From a checkpoint of a small self-supervised image encoder.
Model: 32-pixel images, norm layernorm, layers 8, width 192.
Training: adamw at rate 0.0011, 18200 steps, batches of 128.
Data: trained on made-up waving flags, 23.9 epochs.
Rows from block 2 of a small self-supervised image encoder, named by matrix and row number. Rows with one number belong to one neuron. Each number is 500 + 25 x the weight over its row's rms, rounded and kept within 0 to 999. All counts start at 0. Numbers have three digits each.
Before each neuron's rows are labels from the 100 images, of 14976, where the neuron reaches its largest size: "peak on" is the class under the peak. Only what is clearly more common there than usual is listed. The data: made-up waving flags. In brackets: how many of the 100.
# gate: MLP gate (model.blocks.2.mlp.gate.weight, 512x192), inputs 96-191
# fc1: MLP up (model.blocks.2.mlp.fc1.weight, 512x192), inputs 96-191
# fc2: MLP down (model.blocks.2.mlp.fc2.weight, 192x512, transposed), outputs 96-191

peak on: backdrop (100)
gate.478:497500492548474507390500500501502514409551501501500500475500500500506500500500500502500502501500500500501505502500500501485502434555504500500420484500534497500503500500500496500500412500509499504500500484509500437499500500500500442500499500519500356503468500500500501501500500500500498500
fc1.478:428500486500499500500500501647500500500503482499499500500541500500496499499500490500499500500500500500499565499397500507472500408500500500500500499500500500500500500500509500500500495500519503502500500423500604500500479500500501512499500500500500500500602500500499500500500500485500477500
fc2.478:502504473439506507498500500423520500503500499597501523551497504500500511521505500500500478484501500500500499500507500501619500615501486500500498509500500502500501481494500524500505500486500511500500505500491499500500500500501503426420510497500500496500470505500500499501500504499494496440

peak on: backdrop (96)
gate.6:533513519551495523512499501504511522500501452496495501500503500502500515502500511500500493500500501501497643500493513500499544494494504496497517512500500500500501520501498500498500502500503500500501501500498501547498499498513500501504500498466499500514632500500500481500500501505500499481
fc1.6:501503499500501462499496535497500490478490501504502511500497500500501513499502504500500500428537500499490500490500500500500499547500500500500499593499546508505481500501505501500500611499500500500513500502464500445500500500500500479478500426500499489508505534555498504495506503470492472474
fc2.6:497497500460500505500498498649500494509500484499496469500536500500497486461497490500499502532497493500500516501465488500500507499439510500461564487498492521495538500508497517510498510514500506501518500500508500500483488501499501510500500530500504625500533500499500492594482501518500592487

peak on: backdrop (94)
gate.46:501509500500500529499500495477500501501502500528500540498500504524508540501458511501500434536500498500516629500500500502491500500500506500500503485500497451465472495500501517466494501500530494501500500315488500500511503500500500500590505481500500500516539469500498500500500500493507500500
fc1.46:435499500497500500492490500538500500500500500500500438506500500495499500514499497500481505461500500500589500535500500500500499500501500500502499501500500654465542500496500497500499499501500500500500493509500598500500501500500500500481500493499500508500500500500499501500498500471502499500
fc2.46:497474511500539500501499500449500499503500503501509490495500501477500493499501499500500501500499506500387488535500598500509498564489495500497510563500504497500545564532500498500502500499500486499500498460499586500500503504501500497498499506500503500500501500529501501503500500614502513432

peak on: backdrop (100)
gate.43:545499500496476498455500499478505494501517460499501505500500500500498500499500494499508500512500500500496515544576500464500511508579500500466415536500500494564496502501482506501498500364506499524500500497500551541502500500500500495502507503473499503500499500551500493499500500559500495500
fc1.43:497500534483587492504501500500499496500490490500502500500500500500500500500500500500500500498500500500500500508500500489508492532547477500500357523500512500576500500500500500500500500500500500500500500500501500500500500500500500608500500500500500500499514536499500486500500500518502451495
fc2.43:598499492498500501497496495500515500455495500502497500501500454551500344499570498500500500434510499490442500500500500482501500505477500500500569500501499500500500482500500501500499527507489498494500500556500606508500500498501498492502499480493500500500500500463500500495508499362500555500

peak on: flag (76)
gate.100:512500499499530500499508515500500488451456485524503509518500500492500500500501510501500500500500500500500500547508500445545586500500500500500628499500501483500500500506500490500500522500491533473500500554501500501483461500500500514501500500518500494500413500500500493499500501480499586501
fc1.100:478500500511515498500500500607500489500499500500500477501500499443500542500500499500498500484500500500500431500498500502509500494488495500549501527500561509500500488500501487500495476540499500539494506526497500500500500500500500502478500490502500499500520505401500500498500500499504507385
fc2.100:500501500500425500498500500446499500499500500558502538511500501527503477497501500496505500503500500500523498499500499518495472543500522500497499476500493380611496499496500502500500500458496494498500498501517583499501511513501501491493500501500500490568517511582502500500500500505500441485

peak on: backdrop (87)
gate.86:500500500500501508500499500500500501501501550500501500500496500500498500500500501487498497500500500500501503500500488538474497513501503500503490493500500499474500500499497500500481495500504499500475500500500500490482500500500500500508496500500496499500501500500619501499500500581500488505
fc1.86:502500500500497499500497498499499496500500500500500500628495492500500473500500500500500499500500500500500500500512499502499498500500500500500502488500499498500497502500515501500500500500500500500500488501500499500502509500500500499501500500500500500500498500500210500500500500498500501514
fc2.86:485500500500500499473502500500500499499500501502500609475502508501500506500500501501500500500499502500500499500500501500501500510500500500564474503487515535500482501500476502500493500423512493500499500500578500500500504495501501455467500500506514492500483500503510495491500504529500425500